From a checkpoint of a small model that answers yes/no questions on an image's attributes.
Model: 15.3M parameters, encoder arch swin, encoder norm layernorm, encoder activation swiglu, encoder patch size [4, 4], encoder depths [3, 6, 6], encoder widths [64, 128, 256], fusion encoder width 320, fusion encoder layers 6, fusion encoder norm layernorm, fusion encoder activation gelu_tanh.
Training: muon at rate 0.0074, batches of 64.
Rows from block 2 of the image encoder of a small model that answers yes/no questions on an image's attributes, named by matrix and row number. Rows with one number belong to one neuron. Each number is 200 + 30 x the weight over its row's rms, rounded and kept within 0 to 999. All counts start at 0.
After each neuron's rows are labels from the 100 images, of 14976, where the neuron reaches its largest size: "top examples" is what is common among them. Only what is clearly more common there than usual is listed. The data: patchworks of several textures. In brackets: how many of the 100.
# gate: MLP gate (encoder.blocks.2.mlp.gate.weight, 128x64), inputs 0-63
# fc1: MLP up (encoder.blocks.2.mlp.fc1.weight, 128x64), inputs 0-63
# fc2: MLP down (encoder.blocks.2.mlp.fc2.weight, 64x128, transposed), outputs 0-63

gate.81,268,155,220,181,158,205,181,187,187,200,175,142,167,223,170,220,208,220,169,231,193,171,211,176,175,230,167,172,265,233,200,213,219,227,190,201,174,231,232,245,187,238,187,216,233,177,167,162,195,198,214,205,272,214,238,195,198,271,160,182,207,163,188,206
fc1.81,231,232,215,215,162,224,184,220,140,188,218,167,153,257,189,213,197,185,219,170,233,213,203,189,117,182,212,186,160,172,167,171,194,251,163,219,192,201,158,253,207,245,148,204,248,221,178,221,187,233,216,187,171,176,189,208,220,182,148,198,248,198,201,180
fc2.81,177,217,187,202,187,192,139,231,232,186,188,258,219,202,222,198,233,139,187,209,185,209,220,159,223,175,201,187,164,211,220,277,284,187,229,217,233,208,219,171,173,169,233,220,186,208,198,201,241,211,256,179,224,170,179,198,174,137,243,213,178,171,208,213
top examples: white (96)

gate.21,189,203,210,225,180,199,243,207,164,153,159,158,188,156,168,161,165,212,142,202,246,265,243,247,243,191,187,195,249,223,146,202,211,215,175,187,181,221,190,236,256,182,203,192,188,196,207,239,230,211,172,229,215,214,221,164,172,185,161,258,203,199,211,177
fc1.21,161,175,244,176,225,175,258,187,231,194,192,158,216,230,132,271,182,203,212,162,193,207,191,151,162,238,188,214,181,234,235,264,180,182,181,203,178,178,255,180,221,218,197,208,198,183,220,198,193,204,246,201,196,204,175,156,258,194,216,214,145,168,215,187
fc2.21,208,175,211,228,203,216,216,164,161,207,209,170,182,169,215,213,199,199,142,188,236,227,225,217,208,200,238,184,231,229,231,207,202,224,126,201,145,188,201,215,144,205,228,197,246,254,239,205,175,191,176,150,188,188,202,173,168,223,245,189,170,283,180,153
top examples: red (76)

gate.25,232,263,196,156,217,173,182,176,157,162,234,182,233,211,222,194,148,209,175,241,136,205,141,151,162,201,207,208,193,212,226,242,220,159,203,220,222,183,244,185,186,227,190,158,222,190,196,234,135,199,172,186,224,193,189,199,262,208,183,215,194,179,207,245
fc1.25,161,204,250,169,201,196,165,235,205,221,188,261,253,144,219,233,198,221,176,216,149,236,215,186,243,179,190,175,267,198,149,243,228,218,218,220,184,182,183,202,215,179,154,188,161,230,220,183,205,155,219,180,234,196,217,229,174,200,175,228,194,266,206,175
fc2.25,134,224,191,189,202,185,276,192,182,214,180,221,227,201,210,226,203,202,305,189,212,180,215,152,186,184,239,227,211,186,184,250,227,154,157,178,206,232,151,186,174,211,178,214,240,195,212,186,152,189,225,136,207,176,211,229,232,214,213,217,200,228,194,200
top examples: red (96); grey (86)

gate.93,194,168,197,206,159,139,207,202,217,202,202,221,193,189,206,217,234,173,228,216,248,216,171,133,246,147,199,205,208,199,202,208,185,170,188,217,220,152,211,152,164,224,279,171,152,209,153,173,228,226,173,140,256,190,190,205,158,218,191,204,207,237,195,214
fc1.93,237,203,238,151,238,195,148,152,233,226,185,229,188,247,175,203,223,180,170,187,156,212,163,246,228,254,125,188,186,162,212,180,217,214,204,235,184,224,211,255,187,221,179,188,187,202,193,193,212,170,162,232,223,277,212,198,197,171,198,199,248,217,186,198
fc2.93,176,188,251,208,247,218,156,165,238,178,175,178,201,180,208,192,201,162,238,225,169,164,219,178,173,260,177,197,172,178,205,208,164,147,197,214,214,188,177,223,182,169,223,221,215,212,250,298,209,207,212,156,224,198,205,232,216,164,199,214,221,246,223,145
top examples: white (100); black (74)

gate.41,190,170,221,141,173,188,189,253,224,210,255,226,183,152,202,230,204,195,174,196,222,188,204,148,220,227,233,189,214,174,253,207,171,165,240,228,233,184,166,187,145,208,202,167,212,210,143,202,248,291,204,183,224,211,223,197,166,167,217,219,202,209,220,178
fc1.41,181,222,162,246,192,220,208,186,223,198,217,193,167,151,176,213,147,175,218,204,247,174,267,184,202,202,237,198,178,225,241,180,194,167,221,198,182,190,229,247,150,200,257,193,173,228,126,207,196,256,245,161,193,176,166,158,227,204,158,213,193,224,207,211
fc2.41,242,225,162,221,204,147,182,223,176,222,230,232,180,201,197,189,222,179,281,221,205,188,169,167,224,177,193,159,180,249,186,184,218,208,258,206,196,219,218,159,253,185,215,218,190,204,237,153,189,195,164,204,205,267,215,240,130,205,193,184,231,179,178,237
top examples: white (100); black (86)

gate.104,184,199,207,168,208,133,216,197,202,221,133,197,200,195,245,187,202,188,209,249,223,211,236,126,192,167,235,265,214,182,172,223,225,165,205,216,253,140,183,200,194,186,272,174,224,221,156,180,163,199,206,193,210,180,211,207,230,205,177,244,168,223,219,197
fc1.104,173,204,200,156,187,241,137,162,201,273,176,220,204,185,206,252,214,224,164,137,171,154,180,185,203,228,188,172,167,209,209,179,254,236,165,208,190,210,169,193,252,171,173,212,220,214,270,191,233,186,191,221,194,226,232,217,209,240,203,156,203,185,176,182
fc2.104,222,190,173,220,254,178,170,184,159,134,218,228,218,189,242,190,148,213,239,211,122,170,220,223,201,201,227,177,259,182,192,214,220,146,227,160,190,214,172,246,155,175,244,218,206,186,212,243,220,239,205,187,216,200,176,174,189,184,223,212,201,242,216,160
top examples: white (99)

gate.65,187,189,228,151,210,241,206,182,219,195,190,199,203,219,259,172,201,214,196,160,203,204,184,152,178,225,230,209,178,158,238,207,255,215,170,230,208,161,259,186,211,206,219,208,138,187,161,160,172,187,207,200,212,232,276,138,234,204,242,230,166,190,169,224
fc1.65,214,193,224,181,174,229,212,215,208,193,236,175,182,220,240,175,221,190,233,186,231,205,199,198,228,188,197,200,225,148,215,152,189,231,173,234,260,191,191,171,236,224,183,188,178,214,179,129,155,152,162,152,222,232,207,95,206,196,199,235,185,225,167,194
fc2.65,179,194,253,158,167,217,221,143,222,177,118,196,202,196,157,182,188,197,187,203,189,182,183,192,179,227,244,145,225,243,206,185,224,124,224,190,186,138,199,204,223,181,209,219,194,198,185,222,219,241,239,222,197,188,155,250,225,197,205,255,181,229,191,172
top examples: red (88); teal (73)

gate.118,223,214,235,206,129,190,206,217,208,248,165,222,245,208,224,182,171,142,200,190,201,194,190,203,223,219,235,157,200,168,220,210,139,249,239,194,177,217,209,216,163,209,204,140,155,189,208,200,191,204,227,190,212,215,150,252,196,186,129,174,207,207,215,268
fc1.118,184,194,205,225,202,202,176,240,198,245,163,145,236,195,197,216,190,219,215,228,215,196,194,170,206,184,150,193,222,256,207,157,215,144,228,271,170,171,205,191,167,182,185,187,202,228,262,155,197,256,208,227,197,202,155,217,184,213,167,248,170,134,187,224
fc2.118,179,168,192,233,169,175,136,201,195,259,233,218,227,283,206,233,205,221,216,193,255,197,175,190,206,186,228,213,162,197,173,205,219,166,165,194,213,218,179,142,211,237,189,196,148,189,176,187,139,155,195,212,227,262,210,206,178,163,200,159,201,197,165,186
top examples: white (93); brown (86)

gate.18,177,158,197,187,183,167,206,201,216,218,208,148,231,234,175,194,250,215,213,224,150,165,178,290,214,188,168,207,244,210,187,207,213,209,159,178,193,162,195,210,214,215,256,198,126,227,155,189,209,220,215,225,192,126,227,169,223,194,211,233,227,210,220,227
fc1.18,192,225,203,209,195,274,192,203,168,158,148,223,133,182,217,221,222,175,178,209,215,165,172,259,203,227,243,199,194,224,218,250,206,216,235,182,158,189,181,226,240,183,195,175,213,195,176,206,160,159,222,194,225,211,248,260,162,198,163,197,165,143,219,204
fc2.18,179,217,242,197,232,185,121,245,213,219,219,229,178,177,191,174,242,181,179,226,247,195,207,163,193,215,164,178,165,182,166,196,223,198,234,234,186,201,177,176,225,263,138,240,224,229,214,199,229,158,181,222,255,168,204,182,183,177,190,237,248,159,187,227
top examples: purple (91)

gate.119,212,232,209,203,165,228,216,244,261,155,177,247,173,207,195,164,177,213,211,209,224,158,220,179,233,213,179,159,180,274,212,183,176,215,163,198,175,301,187,180,176,202,214,196,189,200,240,195,208,178,214,207,197,172,220,168,212,210,223,176,165,225,268,172
fc1.119,220,210,183,206,164,178,188,194,240,196,186,200,175,229,246,205,232,201,158,245,185,166,171,183,227,171,202,205,139,212,226,208,185,218,184,248,220,230,278,118,205,202,185,153,223,144,204,218,196,170,238,175,203,155,238,175,222,150,223,217,188,197,228,184
fc2.119,200,127,186,173,217,202,247,182,188,202,197,219,192,241,204,204,169,196,158,181,269,213,251,150,145,247,176,227,203,169,156,214,225,158,218,210,144,245,157,229,217,162,198,182,214,179,182,255,186,193,205,187,216,191,210,192,182,238,205,250,163,195,210,202
top examples: blue (98); red (94)

gate.39,211,238,193,215,155,180,232,232,177,181,194,243,148,180,220,249,205,168,224,166,215,204,187,196,192,130,197,217,202,180,211,173,163,179,214,183,173,195,274,218,163,232,201,193,163,194,188,179,214,280,215,177,241,170,168,223,196,174,233,258,233,177,220,228
fc1.39,151,206,195,155,164,209,192,199,266,179,197,173,171,175,228,227,292,182,197,217,240,242,216,178,213,201,232,217,160,223,155,204,192,178,214,191,202,166,196,180,173,166,212,181,288,192,189,217,217,218,237,175,258,199,209,148,201,207,197,212,222,226,221,175
fc2.39,227,163,206,250,200,237,213,256,146,224,236,218,214,186,145,169,174,207,207,197,199,196,178,164,214,180,204,199,243,208,173,225,224,235,182,175,238,216,141,213,247,262,232,201,202,193,185,157,188,222,169,241,186,194,139,151,215,140,185,183,179,189,201,221
top examples: white (95); black (80)

gate.73,199,169,191,218,218,185,242,259,240,175,228,248,214,203,153,163,172,235,208,151,197,119,221,180,219,179,184,189,221,210,245,214,183,189,220,234,202,196,206,216,177,206,240,244,194,241,215,182,183,216,201,213,127,229,185,213,233,202,192,204,152,144,197,145
fc1.73,233,172,148,182,206,205,263,221,247,190,186,184,190,158,172,228,210,163,250,247,195,181,213,246,189,193,175,254,187,244,219,180,218,201,236,196,144,203,194,142,221,237,157,175,185,166,225,164,195,225,232,235,216,160,177,208,230,213,223,199,141,186,188,189
fc2.73,208,205,252,261,220,142,211,163,193,201,250,226,161,180,209,227,187,188,184,234,195,195,241,148,162,219,112,154,206,173,207,165,202,181,205,253,205,179,224,229,157,165,184,234,200,160,226,213,224,178,161,186,198,169,192,216,224,201,199,218,252,217,197,200
top examples: purple (87); teal (79)

gate.97,245,192,222,150,232,227,211,164,197,189,210,198,193,207,204,176,214,174,210,209,259,134,218,224,205,178,214,158,191,268,217,166,139,258,202,225,190,217,244,173,223,174,241,222,199,157,209,175,207,244,243,222,217,171,176,194,210,190,184,158,149,155,185,188
fc1.97,187,220,195,170,206,241,209,185,203,237,216,215,157,254,170,239,211,206,175,198,198,203,204,211,161,227,201,275,142,169,184,179,214,233,211,170,232,207,168,181,200,232,230,187,190,175,214,214,209,204,195,203,218,136,244,188,215,120,182,127,172,236,156,217
fc2.97,202,204,175,170,167,204,179,215,205,164,214,191,253,163,252,192,201,222,214,212,148,181,259,221,259,204,154,224,183,248,200,155,179,159,194,192,240,232,179,222,216,201,162,238,156,173,203,216,196,200,225,211,223,245,185,251,240,167,229,168,239,163,161,214
top examples: red (78)

gate.91,232,211,190,242,228,202,192,195,174,269,218,219,230,177,230,218,221,178,222,187,221,219,201,217,221,211,207,229,168,214,212,162,197,167,150,214,215,185,233,174,158,226,218,183,205,187,143,192,167,143,162,185,238,173,260,210,197,201,227,184,200,229,93,209
fc1.91,215,131,198,163,193,160,154,230,206,213,183,210,174,205,197,200,205,177,288,196,261,173,214,230,159,200,200,198,224,189,207,212,161,253,201,216,221,215,187,162,253,185,209,238,197,208,178,171,240,172,223,146,219,221,235,246,229,158,207,248,222,186,183,193
fc2.91,144,217,155,201,183,223,224,229,162,182,191,223,225,192,212,188,215,153,222,193,162,121,240,231,223,193,193,227,212,204,204,286,240,184,221,170,166,176,268,247,184,212,192,178,184,206,224,199,223,179,158,225,187,212,176,187,170,158,188,198,171,162,222,174
top examples: red (97)

gate.126,228,168,200,176,247,162,225,141,220,185,205,239,227,161,241,199,212,180,166,217,203,225,213,258,198,177,167,204,251,226,249,199,201,170,186,182,212,187,180,220,255,203,230,245,226,195,131,183,256,188,149,211,199,176,183,208,151,183,211,145,202,183,190,175
fc1.126,176,194,208,166,124,222,200,192,270,191,197,210,204,177,171,224,210,204,202,170,192,237,207,124,201,208,222,220,201,253,172,251,175,228,236,221,205,202,208,239,154,204,199,163,201,167,216,178,151,190,188,212,166,240,279,164,202,231,237,226,178,190,190,211
fc2.126,195,207,217,178,221,110,244,167,195,183,224,221,188,214,164,201,198,248,173,248,232,224,208,253,212,203,192,196,208,227,227,195,191,209,192,206,196,210,165,171,224,146,263,229,243,202,206,216,153,156,177,191,161,221,273,203,161,230,244,220,196,197,186,228
top examples: red (87); cracked (33)